Weights of a small image classifier: arch swin, norm layernorm.
Rows from block 3 of a small image classifier, named by matrix and row number. Rows with one number within an expert belong to one neuron, the router's apart. Each number is 128 + 32 x the weight over its row's rms, rounded and kept within 0 to 255. All counts start at 0.
After each expert's rows are labels from the 100 images, of 14976, where the router gives the expert most weight on average: "strongest on" is what is common among them; "colour at peak" is the nearest of a few named colours to the mean colour under the peak. Only what is clearly more common there than usual is listed. The data: drawings of small networks of dots and links. In brackets: how many of the 100.
# router: router (model.blocks.3.mlp.router.weight, 8x192, trained with AdamW), inputs 0-95
# up: expert up (model.blocks.3.mlp.up, 8x192x192), inputs 0-95
# down: expert down (model.blocks.3.mlp.down, 8x192x192, transposed), outputs 0-95

# expert 0
router.0 [185 155 119 101 158 105 123  76  55 185  78 108 101  86 128 117 131  99 147 191 232  95 143 124 131  93 111 110 119 130 166 181 182  51 155 159 176 191 148 163  96 159 113 147 129 168 139 111 110 144 166 156 133 128  63 101 192 141  95  96 121  50 122 145 124 111 148 156 103 181 125 144  75  99 128  73 137 207 134 136 117 179 114 107 101 145 151 109 101 136 147 134  99  78 162 109]
up.1 [147 177 110 115 127 165 148 139 178  98  75 102 158 125 147 213 134  83 121 155  99 115  73 160  95 158 123 126 118 143  99 109 125 153 144 139 150  99  78 133 134  71  83 106 104 145 137 128  85 100  80 163 123  85 180 167  91 118 139 170 122 158 121 139 143 105 137 174 161 161 142  41 110  96 128 122 104 185 108 109 147 110 179  83 112 149 192 154 101 137 122 133 104 155 123 155]
down.1 [135 182 202  93 165 125 131 155 174  87 164 133 174 187 149 138 114 157 151  98 145 204 182 159 174  88 128 106 149 128 109 127 123  57 171  97 124 162 133 171 166 141 134 109 143 115 187 125 158 135 134 143 160 128 148 177 185 135 173 118 134 119 148  96 180 160 130 146  99 220 124  88 165 142 154 121 187  99 106 112  89 164 105 141 165 133 108 167 119  94  91  85 152 168 172 164]
up.2 [148 144 119 145 143 177 112 173  91 114 182 130 145 143 103  94 181 130  97 153 175 127 167 169 134 168 131 178 121  97 119 151 155  63 126 189  77 150 174 105 153 126 127 136  90 111 141 117 143 103 116 163 152 112 150  45 142  87  89 136  92 124 120 184 113 115  77 149  88 157 141  96 128 112  78 119 146 143  97  99 184 148  96 103 128 156 114  92  40 130  71 125 180  98 132 111]
down.2 [131 160 136 127  95 130 147 165 162 132 127 189 105 213 156 134  54 130 165 119 131 128  96 117 118 116 128 104 179 159 165 120 124 154 113 150 133 147 127 150 145  94 154  97 151 147 163 128  43 148 128 129  90  52 107 122  81 156 146 211 198 129  74 104 144 134 154 133 125 190 157 170 179 133 139 173 142 174 159 108 131 129 173 126  91 159 211 106 101 116 115 156 178 114 119 181]
up.3 [168 116 120 146 126 166 203 136 125 100 112 163 165 147  71 114 161 122  76 197 146 187 147 193 146 135 144 131  93 154 119 142 130 115  95 104 195 106 126 180 109  92 137 204 101 119 105 107 115 189 127  81 158 135  87 177 157  77 197 158 191 141 140  76 142 108 196 123 138 129 102  92 145 111  66 112 160 204  76 167  94  84 121 169  83 122 137 113 147 164 121 145 135  93 136 133]
down.3 [ 97 163  76 179 142 100 124 159 130 107  94  92 119  91 169 120 125 158  95 103 169 133  94  84 105 115  74 117 139 132 106  82 134 142 142 148 143 118 158 155 103 167 181  98 115 109 152 128 109 151 172 164 151  90 111  82 133 135 125  97 124  52  89 182  78 188 107  90 120 171 122 144 128 148 151 154 108  86 155 132 129 114 109 130  78 168  70 157 136 107 130 130 124 121 159 158]
up.4 [140 110 102 142 153 117 101  81 117 164  89 113 107 139 140 130  60 120 104 117 133 129  75 137 179 187  98 156 121 132  94 136 143 111  88 140 206 136 163  98 116 129  80 165 104 114 186 115 123 131 120 121 152 115  75 192  72 124 156 121 121  64 132  99 116  99 173 163 177 162  58 140 138 109 132 112 149 124 121 130 100 210 157  40 160 163  88 176  90  98 194 123 173 133 146 183]
down.4 [117 151 148 199 139 137  69 159  55  85 132 156 160  95 160 109 156 110 181 114 104 130 174 111 104 127  95 121 139 102 166 151  70 153 118 132  66 133 134  99 140 102  76 101  62 178  84 160 117 111 141 151  75 170  90  51 122  78  45  99 104 159 124 152 167 172 103 156  97  84 139 120 104  88  92 159 121 135 151 165 114 120  90 177 134 152 161 105 134 149 126 168 149 118 116 157]
strongest on: complete (98); laid out on a circle (97); nine dots (37)
colour at peak: grey (76)

# expert 4
router.4 [118 121 178 148 155 128 155 110 125 172 121 148 109 136 154  85 117 100 115  86 117 170 126  98 143 121 107 152 110 133 124 135 173 139 154 189 169  92  89 102 122  59  92 122  75 147 136 115  64 102  99  95  93 146  61 127  91 166 134 129  85 100 119 123 107 158 155 141  81 147 133 190 163 153 186 145 144  93 142 153 115 190  88 115 120 181  94 164 163 123 150 160 184 123 147 174]
up.1 [ 91 155  56 153 102 133 152 110 188 129 142 133 134 161 122  87 138 129 103 116 125  94 123 113 179 107  91 118 137 105 110 166  68 145  85 175 109 141  78 151  68 137 126 109 190  86 144 122 119 150  71 112  98  64  69 164  87 142  78 127 155 133 189 190 121 136 104 116 127 129 142 132 119 115 111 127 134 173 110 127 105 165 180 123 103 122  92 104 152  79 133 167  94 127 145 151]
down.1 [186 119 117 165 131  86  54 169 128 167 116 205 153 100 135 161 162 116 140 159 121 116 136 101  88 164 161 129  99 126 111 102 147 101 169 120 151  81 166  99 137 137 123 142 123 131 128  61 194  82  83 188  91 138  77 121 186 156 203 164 100 146  82 100 138 165 117 165 132 194  69  84 149  98 101 136 116 138 120 148 135  73 117  89 164 132 166 100  95  97 118 145 128 164 164  64]
up.2 [109 109 167 108  87 182 171 152 171 125  96 102 123 113  95 199 193 165 132 106  83 114 116 180  73  96 145 183 142 129  80 145 161 155  61  95 114  89 162 129 118 137 110 106 121 123  90 150 140 149 102 132  99 160 171 113 141  99 109 138 136 109  93 133 133 111  83 111 101 135 126 129 161 183 135 128  56 175 142 109 135 108 150 176 132 120 173 129 178 184  81 166 112  95 159 138]
down.2 [153 149  89  49 146 140  78  87  81  98 110 123 143 106 145 138 118 191  85 126 151  85 102 114 121 125 116 164  94 121 140 151 147 129 139 136 163 145 162 183 143 154  80  95  93  73 133 168 133 101 147 138 132  98  68 163 116 153 141  59 124 117 118 192 134  63 154 106 119 155 150 159  61 146 149 110  94 122 137 143 121 100 144 121  93 135 156 159 121 163 116  86 139 162 162 135]
up.3 [ 62 140 132  97 107 123 112 153 163  74 170 139 111 137 185 221 135  89 183 129  56 100  97 126  75 107 111 127 148 112 103 145  90 145 135 138  92 149  80 147  76 146 163 124 117  94 108  97  74  76  95 106 114 153 147  97 127 124  61 114  90 133  88 158 137  78 142 134 146 138 120 146 118 120  85 143 149 166 144 124 114  84 187 119 145 120 103  62 144 136  96 126 114  71 134 136]
down.3 [149 100 162 116 104 151 162 136 167 153 102 108 157 188 161  97 203  97 103 148  73 113 126 124 132 110 105 157  78 178  82 127 116 150 130 141 150 160  83 117 136 112 156 181 121 129  76 151 182 188 170 151  89 135 157 197  95 130 168 111 140 118 112 137 102 125 144  88 163 168 109  79 135 121 139 147 165 130 146 168 147 114  67  48 142 172  95 136 124 165 106  55  97 145  93 156]
up.4 [ 78 133 149 119  88 101  76 156 155 122 126  57 129 142 159  84 184 127 116  96 156 134 119 121  72 148 183 146 103 163 151 113  95 150  78 149 118  93 157 105 200 111 162 141  98 114 137 175 152 153 104 114 148  95 137  49 140 126 128 116 145 116  72  91 181  65 180 217 164 120 117 195 107 180 117 101 142 193  92 147 135  76 153 101 120 182 137 121 138 153 113 162 139 176  94  70]
down.4 [151 116 144 158 147 167  93 179 169 175 182 109 113 178 174 101 137 110 171 115 145 101 125 161 131  65  95 142 127  87 108 109 158 141 137 140 148 124 152 161 184 155 114 138 169 161  86 194 145 138 115 138 132 166  87 123 106  91 144 115 184  98 136 163 105  23  78 143 101 118 117 124 141 139  83 165 111 163 104 121 138 117 117 114 121 120 128 160 206 113 119 136  90 148 161 116]
strongest on: five dots (78)
colour at peak: black (54)

# expert 5
router.5 [104  97 105 163 146  71 107  82  97 160 123 160 130 151  95  95  94 109 122 112 139 106 172 153  87 155 170 101  97 154 168 128 185  91 121 137 107 130 191 137  89 112  93 169 161 180 179 130 110 103 103 106 103 147  80 101 184  78 146 131 130 124 107 127 126 127 155 148 109 153 147 167 136 130 135 112  48 160 140  93  95 147 119  99 104 142  76 158 138 132 174 160 152  86 138 158]
up.1 [141 159 136 158  91 166 110 138 177 121 146 164 119  92 172 138 186 128 160 124 124 126 118 124 123 117 139  92 110 117 150 111  98 126  72  87 191 137 118 130  89  90  53 103 137 131  98 101 137 149 135 145 166  93 158 158 117  96 175  90 129 134 144 154 109 150 106 160 109 145 131 105 213  94 118  74 149 174 160 126  78 135 100  90 108 119 111 150  98  99 143 184 140 160  95 138]
down.1 [177 182 154 104 184  98 172 178  65 111  97 120  95  69 112 117  90 155 143 158 152 189 130 151 148 198 157 138 184  77 144  54 117 133 163 145 116  98 143  67 127 123 117  96 155 111 159 150  94  45 171 101 145  81 101 118 162  95 102 164 101  37 143 126 159 155 114 155 107 138 132 119 129  74 172 121 117 106 137 197 145 175 141 139 150  96 126  78 136 119 138 111 176 152 168 110]
up.2 [147 118 183 121 182 141 158  97 131 117 155 128  96 128 168 185 113 124 140 176 124 131 189 137  99 116 109  83 154  73 140 153  80 102 120 137 127 131 107  86  88 149 102 177  96 129 154  62 123 150  64 117 161 123 127 163 159 129 135 126 143 118 170  72 172 104 119 128 131 142 172 127 109 118 144 165  56 137 143  74  83 148 152  85  84 192 115 120 107 211 151 145  75 178  96 235]
down.2 [137  96 143 167 160 100  74 132 164  38 143 119 146 105 124 139 143 121 153 165 108  78 144 162 125  96 189 119 140 107 186 156 115 105 130 148 122 100 140 109  93 140 131  92 125 156 157 146  78 112 143 108 162 178 129  85 156 103  79 102 144 133 138  85 147  89  99 112 131 116 128 105 133 112 178 121 119 124 172 117 140 104  88  83 158 150 186 159 108 119 162  98  31 129 101 169]
up.3 [138  99 156  89 121 141 173  85 122 137 111 145 184 139 141 160 139 100 145  53  94 149 126 156 123 159 158 114 125 146 112 175 115  96 137 136 101 111 154 156 146 124 142 114 175  77 196 119 121  45 137 103  81  65  82 174 138  89 126  93 111 123  59 126 134 155  98 127 168  68  97  89  60 159 139 120  58 179  85 108 100 116 144 151  86 144 110 153 156  87  94 126 147 124  76 122]
down.3 [141 102 118  87  70  87  97 114 115  45  98  88 104 138 160 150 169 143 116 111 183 118 125  86 133  86 131 136  74 113 108 143  62 195 129 148 117  93 164 131 119 120 118 147 120 106 142 184 138 166  63  96 110 164 132 101 137 131 134 144 177 122 118 113 104 139 131 104 153 151 161 135 109 102  48  62 116 123  77 109  50 119 160 118 122  95 106 151 102  92 157 108 135 136 138  82]
up.4 [ 87 139 147 188 141 146 108  98 138  48 107 144  48 160 107 114 111  99 127 150 150 138  86  79 128 114 110 150 147 164 102  83 137 123  96  18  74 165 131 138 160 119 158 119 144  89 113 112 142 134 109 110 137 162 200 127 115 148  94 120 130  93 120 142 108 171 171  99 142 166 135 133 198 158 136 145  98 125 164  94 128 163 132 179 171 118 150 132 136 133 127 110  97 143 131 149]
down.4 [139 137 117 136 139 126 165 155 108 142 176 117  59 102 118 150 123  63 150 104 144 160  47  93 168  84 107 146 143 110  94 152 125 146 116 151 168 144 121  95 128 127 130 135  89  99 106 156 152 133 166 153 125 126  71 145 163 128 149 133 162 157  62 108 119 147 112  87  95 146 149 180 158 148 148 152 125 115 144 143 150 125 144  66 117  63  56 152 136 174 164  66 115 136  62 140]
strongest on: complete (89); nine dots (40)
colour at peak: brown (71)

# expert 1
router.1 [131 147 134 120 162 189  99 156 128  75 152 104 117 161 124 166 181 116 103 153 129  85 144 163 138 123 126 123 142 102 140 123 106 104 131  97  78 135 139  85 121 159 193 144 163 123 134  69 148 121 112 120 194 142 156 147 183  67  77 154 130 123 169 148 145  91 126 106  71 101 138  58 139 122 109 224 137 109  88 120 128 108 211 204 140 109 114  49  71 163 106 145 114  78 111 106]
up.1 [135 118 103  74 118 153 118  87 159 142 181 124 101 144 133  95 127  58 136 148 121 126 128 123  89 135 174 144 133  81 138  95  93 122 177 107 112  93 164 124 163 118 119 160 129 165  88 116 143 133 135 133 118 170 203 148  93 197 113 210 161  82  98 185 171  91  95 145 144 155  96 108 193 129 130 100 154  95 139 201 105 100 105 111 116 159 132 148 159 150 120 144 148 141 119  74]
down.1 [169 100 105  97 140  77 137 173  96 131 119 149 134  79  82 101 128 124 149 164 172 125 167 182 142 135 120 132 146  91 160 144 117 113 134 115 150  92 111 197 109 110  58 112 131 200 148 123  89 225 157  74 123 110  69  65 141 146  89  83 122 139 117  97  79 119 159 122 140  97 151 125 144 134 190 130 146 179 126 147 141 137  90 154 150 152 145  64 206 138 126 177  74 130 146 159]
up.2 [150 110 121 156  71 190 150 132  71 102 125  97  96 212 112 124 123 143  59  73  76 115 144 126 105 128 172 155  52 121 111 127 120 123  66 110 143 113 110 121 172 132 154 136  96 137 166 122  69 124  33 148 116 129 128 208 111 155 143 143  81 163 180 255 117 140 140 115 116 152 133 104 116 125 139  86 125 115 145  74 184 143 106 125 135 163 185 149 118 154 100 138 140 119 135 165]
down.2 [ 61 106 135 132 117 125 144 120 118 127 145 122 152 131 175 166 140 145 177 131 177  90 143 148 130 132 135  91  93 125 149 149 113 177  58  64 143  78 166 154 121  77 162 155 154 151 152  53  93 152 141 132 176 125 101 130 135 132 141 146 142 100 118 168 158 164 162 141 145 156 146 113 109 137 129 154  71 159 156 148 151  95 128 163 132 141 139 105 148 133 125  93 103 105 120 108]
up.3 [ 85 143 121 114 134  96  92 128  70 165 175 119 173 173 101 188 200 132  43  91  97 177 134  92 148 102 116 158 160 132 100 142 123 170 122 134 170 149 122 172 104  94 179 168 123 110 126  66 101 101 148 129 132 117 118  93 147 129  97 166 115 105  87  93 154 106 111 153 114 110 139  70 131 145 132 156 147 104 116 141 121 185 153 104 130 145 119  83 171 108 130 170 124  88 149 149]
down.3 [139 131 119 174 116  83 159 138 119  83 134 133  91 156 103 154 128 174 155 109 190 134 131 189  97 206 145 114 161 149 102 181 120  93 158  73 109 154 172 147 108 147  85 159 185  94 163 101 138 120 156  97 161 151 165 158 160 125 116 138 181 180 126  97 134 200 133 105 130 137 164 115 163  72 133 108 105 147  82 132  97 127  90 128 168 139 151 149  50 164  96  75  80 126 107 147]
up.4 [111 174  97 147 130  69 161 115 161 156  58 165  67  88 100 125 106 110 120 124 161 179 151 129 148 104 164 119 180 157 124 145  79 140  81 140 158  98 123  82 200 118 124 110 107 131 122 129 109 131 102 146 117 112 162 113 108 127 167 109 161 169 119 102  99  92 153 135 128 135 167 184  89 136 102 143  62  72 160 116 134 103 114  63  88 138 145 154 121 161 166 172 134 158 106 129]
down.4 [153 149 153 129  61 183 161 114 187 167 101  63 188 116 118 136 149 121 123  87  62 148 144 139 153 111 127 127 132  96 201 115 124 104 102 132 132  82  86 114 138  80 118 110 162 164 185 151 161 111 144 177 128 127 140 123 141 111  78  89 122 159 119 181 127 131  91 131 132 134 107 159 120 157 177 126  85 140  81 196 108 144 150 157  92 155 154 123 136 150  50 116 152 108 108 106]
strongest on: five dots (77)
colour at peak: pink (42); white (36)

# expert 6
router.6 [123 130 114 126 104 127 110 154 106 111 160  87 189 170 156 169 112 141 102  84  86 134 100 123  90 116 104  92 157 204 156  40 120 178 112  94 130 157  71 134  73 132 161 119 165  75  48 148 152 123 118  93  93  78 204 188 106 118 175 167 142 149 151 120 177 129 112  72 173  86 190  93 128 145 120 159  76  70  54 140 101 116 151 127 179 112 169 174  94 156 124 121 159 118 121 155]
up.1 [102 149 191 155 158 123 160 116 195 115 138 161 129 138 166 158 121 137 122 155 117 151 130 144 159 179 188  94 138 160 140 153 164 141 148 141 129 135  75  75 110 148 130 125 107 178 138 131 133 102 133 152 164  99  71 119 149 119 120 145 159 141  60  89 120 155 151 172 123  85 126 119  60 156 179 112 147 132 158 104 118 142 112 103 170 139 108 168 160  88 146 219 122 156  85 158]
down.1 [144 146 132 162 127  94 119 170 154 157  89 144 144 140 147 111 128 112 100 121 153 135  83 106 114 162  93 148 124  55 126 158 147 126 134 180  74  64  94 164 121 118 117 146 189 141 128  75 105  45 125 145 111 163 157 133  50  76  73 132 123 151 151 148 141 123 117 143  89 122 104 142 128 146 138  86 111 114 105 132 121 104 126  97  99 233  56 104  86 169 108 159 156 152 201 128]
up.2 [125 167 175 125  97 128  85  91 110 150 118 121 184 107 141 138  68 105 108  83 108 147 167 125 117 102 168 111  99 167 125 144  94 140 136 139 126 191 156  29  94 105 183 117 179 101 132 126 106 108 107 189 171 172 111 130 181 150 122 144 120  93 103 131 135 103 162  97  98 185  70 111 136 155 186 139 144  88 119 128 150 168 126 124  94 173 160 120 118 122  85 106  73 154 182  93]
down.2 [124  81  80 111 152 177 121 158 118 124  91 107  93 119 137 184 167 131 146 132 149  63  82 130 150  97  55 205 171 165 136 141 140 126  80 136 158  90 106 179  76 158  68  31 111 130 118 118 171 135 176 103 150  88 187 150 119 148 108 142 153 171 111 125 134 117 150  95 139 157 103 140 108 103  86 116  86  93 130 173 149 182 183 117 129 135 222 125 100 130 136 108  81 131  84 162]
up.3 [157  96 135 114  97 105 119  79 138 113 201 141 151  63  86 154 220  86 172 154 181 129 111 142 178 113 194 136 126 124 111 178 143 101 100  78 109  67 190  68 128 161 114 141 122 125 137  98 165 157 119 108 127  73 146 136 182  87 116 158 190 155 154 152 152 141  97 167 133 156 145 104 115  71 114 140 137 186 136 117 169  86 145 142  92 113 123 120  99 124  78  80 120 119 125 115]
down.3 [114 103  90 129 149 151 147 125 122 102 111  69 193 109  98 114 145 182 187 121 112 145 104 133  82 115  50 147 146 181 167 129 120 140 118 136  81 134 105 134 130  98 135 208  81  83 144 129 132 191 103 146 135 173 129 115 120 130 103 131 148  84 166 137  98  92 124 163 104 124  99  82 193 156 122  78 167  93 120 155 112 163  69 123 152 134 110 141 134  97 122 100 106 178 151 169]
up.4 [136 148 121 123  41 177 148 136  79 105  87 109 103  68 181 127 116 145 172 106 154 125 148 170 111  85 138 106 161  91 159 133 109 165  98 186 122 181 143 139 101  83 123 154 168 142 102  70  93 142  81 138 141 125 179 151 145 128  95 104  64 103  51 141 127 135 126  54 145 151 134 132 191 133 139 109 146 142 107 103 109  91 154 182  70 142 135 101 148 105  90 105 132 133 152 149]
down.4 [ 98 116 127 122 115 116 114 124 164 130  98 127 160 164  99  26 175 103 155 190 128 103 158 132 140 130 193 185 185  93 148 168 115  92 131 164 145 213  93 115 132 140 130 162  94 157  94 130 103 159 146 159 131 128 111 179  86 141 114 137 113 140 155 103 135 104  83 136  75 105 143 109 113 172 132 171 109 160 151 143  89 164 148 119 143 172  98 156 166 154 146 135  59 161 142 150]
strongest on: nine dots (37)
colour at peak: grey (65)

# expert 7
router.7 [ 90 164 137 145 132 180 118 185 162  93  73 190  93 147 119 134 173 141 182 162 122 156 150 136 165 150 121 165 139  75  30 144  85 154 127 145 115  85 123 117 161 169  83  77 105 109 188 102 162  79 144 132 160 125 142 125 129 145 139 141 142 123 108 145  94 157 112 123 136 105 109  70 167 134  92 150 185 142 168  89 184 132 154 166 114 128 113 118 187  99  83  81  76 185 117 101]
up.1 [189 158 163  82 118 143  64 124 105 147 125 178 132 186 111 152 157 203 167 151 154 166 112  87 118 134 181 150  65 115 124 101 120 109 138 147 128 164 117  93 105 104 175 105 121 146  65 106 116 172 137 159 110 146 121 136  60 159 144 141 124 109 171  90 122 149 147 179  97 158 157 157 176 164 102 117 146  77 139 127  84 138 127 103 161 115  81 125 115 171 120 140 120 127 144 171]
down.1 [107 168 151 152 131 137 148 120 162 153 141 124 146 106 130 114  76 136  86 149 152  96 102 118 127 139 116 163 137 142 114 142 162 116 108 112  93  93 180 154 121 109  70 106 125 162 163 197 130 163 122  99 144 149 129 133 219 152 158 127 145 158 102 138 137 115 130 126 160  66 124  89 108  97 191  71 157 115 100 138 123 145 117 144 181  93 128 118 138 197 126 174  77  98  88 109]
up.2 [108 105 144 172  79 124 148  81  82 160  94 144  88 135 143 136 124  99 185  82 117 129 160 110 155  96 124 131 113 107  79 150 142 172 173 105 120 156  49 148 129 164 162 130 122 123  94 118 140 101 120  85 142 144 152 100 125 113 162 117 107 131  89 138 113 167 122 122  75 190 136 158 138 122 157 107 144 155 126 150  98  85 148 171 127 115 162 162 167 160  83 109 174  71 155 117]
down.2 [ 98  70 171  57 132 161 115 111 107 112 109 123 184 144  71 139  83 144  63 167 171 155 128  98 111 152 101  99 155  67 143 139 147  70 156 121 195 118 154 167 103 110 173 176 160 116 114  93 107 171 159 162  86 130  91 163 113 187 123 150 166 141 146 135  91 132 175 136 125  99 131 133 112 118 132 108 114 141  97 190 155 117 120  87 134 214 136 161 141 143 138 146  83 149 139 198]
up.3 [146 140 135  56 131 114  96 171 213 141 105 116 140 153 101 142 110 156 171 102 142 162  87 156 146  70 137  84  96 178 120 160 148  74  70  70 139  70 104 142  98 142 109 137  84 147 137 127 143 160 128 163 110 172 129 125 126 165 125 109 139 145 126 144  97 166 131 209  76 132 129 185 110  86 145 130 151 133 129 137 116 114 144 154 143 146  89 131  85 131 114  84 137 113 114 108]
down.3 [174 100 147 135  94 105 198  84 154 113 135 133 125 185 155 157 116 103 118 129  58  90 122 116 118 106  86 125 101  63 135 129 172 132 100 132 186 128 104 131 100 181 128 127 138 124 159  66 115  78 158  38 139 133 123 130  98 138 156 119 116 133  66 107 151  82 195 144 171 171 127 121 126 159  92 123 111 123 160 155  89 121 119 137  90 130 166 140 156  75 104 152 176 123 130 110]
up.4 [138 134 120 112  83 127  95 112 142  79 134 125 170 134 127 103 133 111 125 119 101 125 114 151 136 108  92  84 189  96 169 134 105 154 150  23 109 150 118 105 133 111 171 136  94 129 155  92 137  83  90 102 205 142 167 133 167 122 105 112 117 144 163 136 126  70 109 154  71 130 121  70 166 100 126 167 139 128 112  94 123  97 159 134 189 162 221 128 105 148 133 134  88 146 103  69]
down.4 [119 127 160 130 245 181 124 160  90 137 126 127  77 160 151 165 144  90 107 136 146  87 153  76 166 135 109 124  57  72 154 141  88 144 130 125 120 117 189  99 117 109 126 143 113 115 122 109 137 108 150 157 122 155  82 115  72 154  94 140 166 111 117 115 130 198 131 114 148  89 104 157 170 160 103 152 163 161 147 137 117 145 108 160 155 146 102 105 126 105 102 155 191 122  66 107]
strongest on: nine dots (47); white dots (32)
colour at peak: grey (72)

# expert 2
router.2 [123 119  99 103  42  71 149 132 216  80 173 138 127 149 138 118 128 148 155 133  66 122  92 167 114 157 128 146 113 119 110 108 113 175 122 109 122  95 133  96 166  86 125 114  78 111 119 176 149 140 104 146 119 116 170 116  81 125 130 155 130 191 108 113 144 166  96 154 201  98 110 120 143 135 129 118 106  93 127 179 119  77 135 161 163 102  79 113 122 125 130  80 142 153  98 137]
up.1 [141 132 185 123  99  99  90  81 125  35 117 175 139 131 128  87 166 137 124 126 122  78 105 167 141 133 165 115 178 116 198  98  60 170  69 108 108 193 155 104 103 125 139 101 107 118 128 137 126 137 139 140 101 170 112 160 106 103 161 142 110 181  76 105 132 140 156 154 140 119  87 183 155 124  82 205  73 103  85 201 167 128 155 153 155 137  67 159 148 104  93 125  93 110 119 180]
down.1 [ 81 157 115 151 130 160 202 162 126 146  90 151 143 167  75 162 196 133 158 116 126 127 120 149  93 112 144 161 119  97  81  94 129  94 104 122 100 123 118  93  95 181 117 114  88 127 125 131 127 124 122 160 114 102  92  68 146 145  76 182 127 116 213 189 111 126 134 130 130 109 158 139 147 112 103 133  96 102 102  58  46 167 198 119 115 117 157 135 101 150 120  32  95 132 144 129]
up.2 [100 121  93 148 106  86 141 141 184  60 122  90  77 140 100 156 128  85 172 166  65 115  94 103 133  77 156 176 157 157 122  62  96  88 119  66 139 185 145 136 155 109 185 125 100  91 138 109 138 110 128 159 162 144 148  81 117 147  83 169 159 156  69 166 155 155 127 154 162 125 134 126  89 163 161 103 127 118 139 135 124 105 177  87 156 181 133 141 133 160 152  79 107 115 128 113]
down.2 [135 148 127 145 132 127 134 120  39 133  82 119 134 129 121 118 117 117  65  97 123 147 123 123 101  93 136  84 155 110 112 129 182 163  91  95 120 129 146  68 104 114 160 163 186 101  50 157 121 129 171 155 122 122 119  90 148 116 170  78 117 149 130 105 117 148 122 137 160 118  89 168  58  98 104 121 131 141 131  84 119 208  69 131  92  99 148 122 120 157 152 152 156  98 187 121]
up.3 [ 98 156  81 127 154 145 148 165 210 126 127  58 138 131  98 139 133 129 147 153 122 120 110 155 172 115 159 159 166 120 147  90 113 103 134 102  96 160 179 195 155 124 205 153  87 169 126 177  95 110 121 128 202 113  98 141 157  98 121 136 157 153 168 119 152 112 109 133  95 104 122 177  85 100 171 123 133 104 135 151 151  93 173 157 100 140 164 182 105 102 156 151 169 145  88 113]
down.3 [111 119 161 140 132 155  84 120 152 124 177 131 147 146 120 131  46 146 158 166 107  84 129 128 136 100  76  71 134  92  61 185 124  85 116 180  81 155 101 140 109 131 127 185 161 116 119 166 139 160 161 183  86 131 193 129 138 140 191  95 101 102  98 125 128 175 132 174 142 156 124 108  77 199 101 120 154 144 166 140 153 173  61 115 146 112 129 102 151 124 142 167 124  92  92 135]
up.4 [125 159 124 116 120 143 118 127 136  88 140 137 129 155 193 103 144  90 126 172 137 154  78 172 156 102 167 185 124  87 107  56  58 115 140 121 127 136 137  95  91 126 164 146 128  92 124 183 164  94 142  74 138 157 101 180  72  84 119 145 177 159 122 109 149 166  97 106 143 118 178 169 119 120 136 172 118 142 165  59 125 190 112 108 158 133  90  84 133 175 131 141 156 132  92 122]
down.4 [209 145 166 137 162 120 183  80 123 203 127  92  84 130 146 170 168 132 168 163 201 129 200 137  74 155 127  74  89 109 162 139 183  67 125 119  80 114 158 113 127 105 164 119 115 125 168 130 116 109 133 108 135  82 124  88 146 136 182 107 192 119 131 107 149 136 120 116 137 109 142  91 105 129 149 184 108  97  88 176 143 100 151 128 134 106 152 190 107 123  98  77 160  77 143 151]
strongest on: complete (83); nine dots (45); grey dots (35)
colour at peak: grey (94)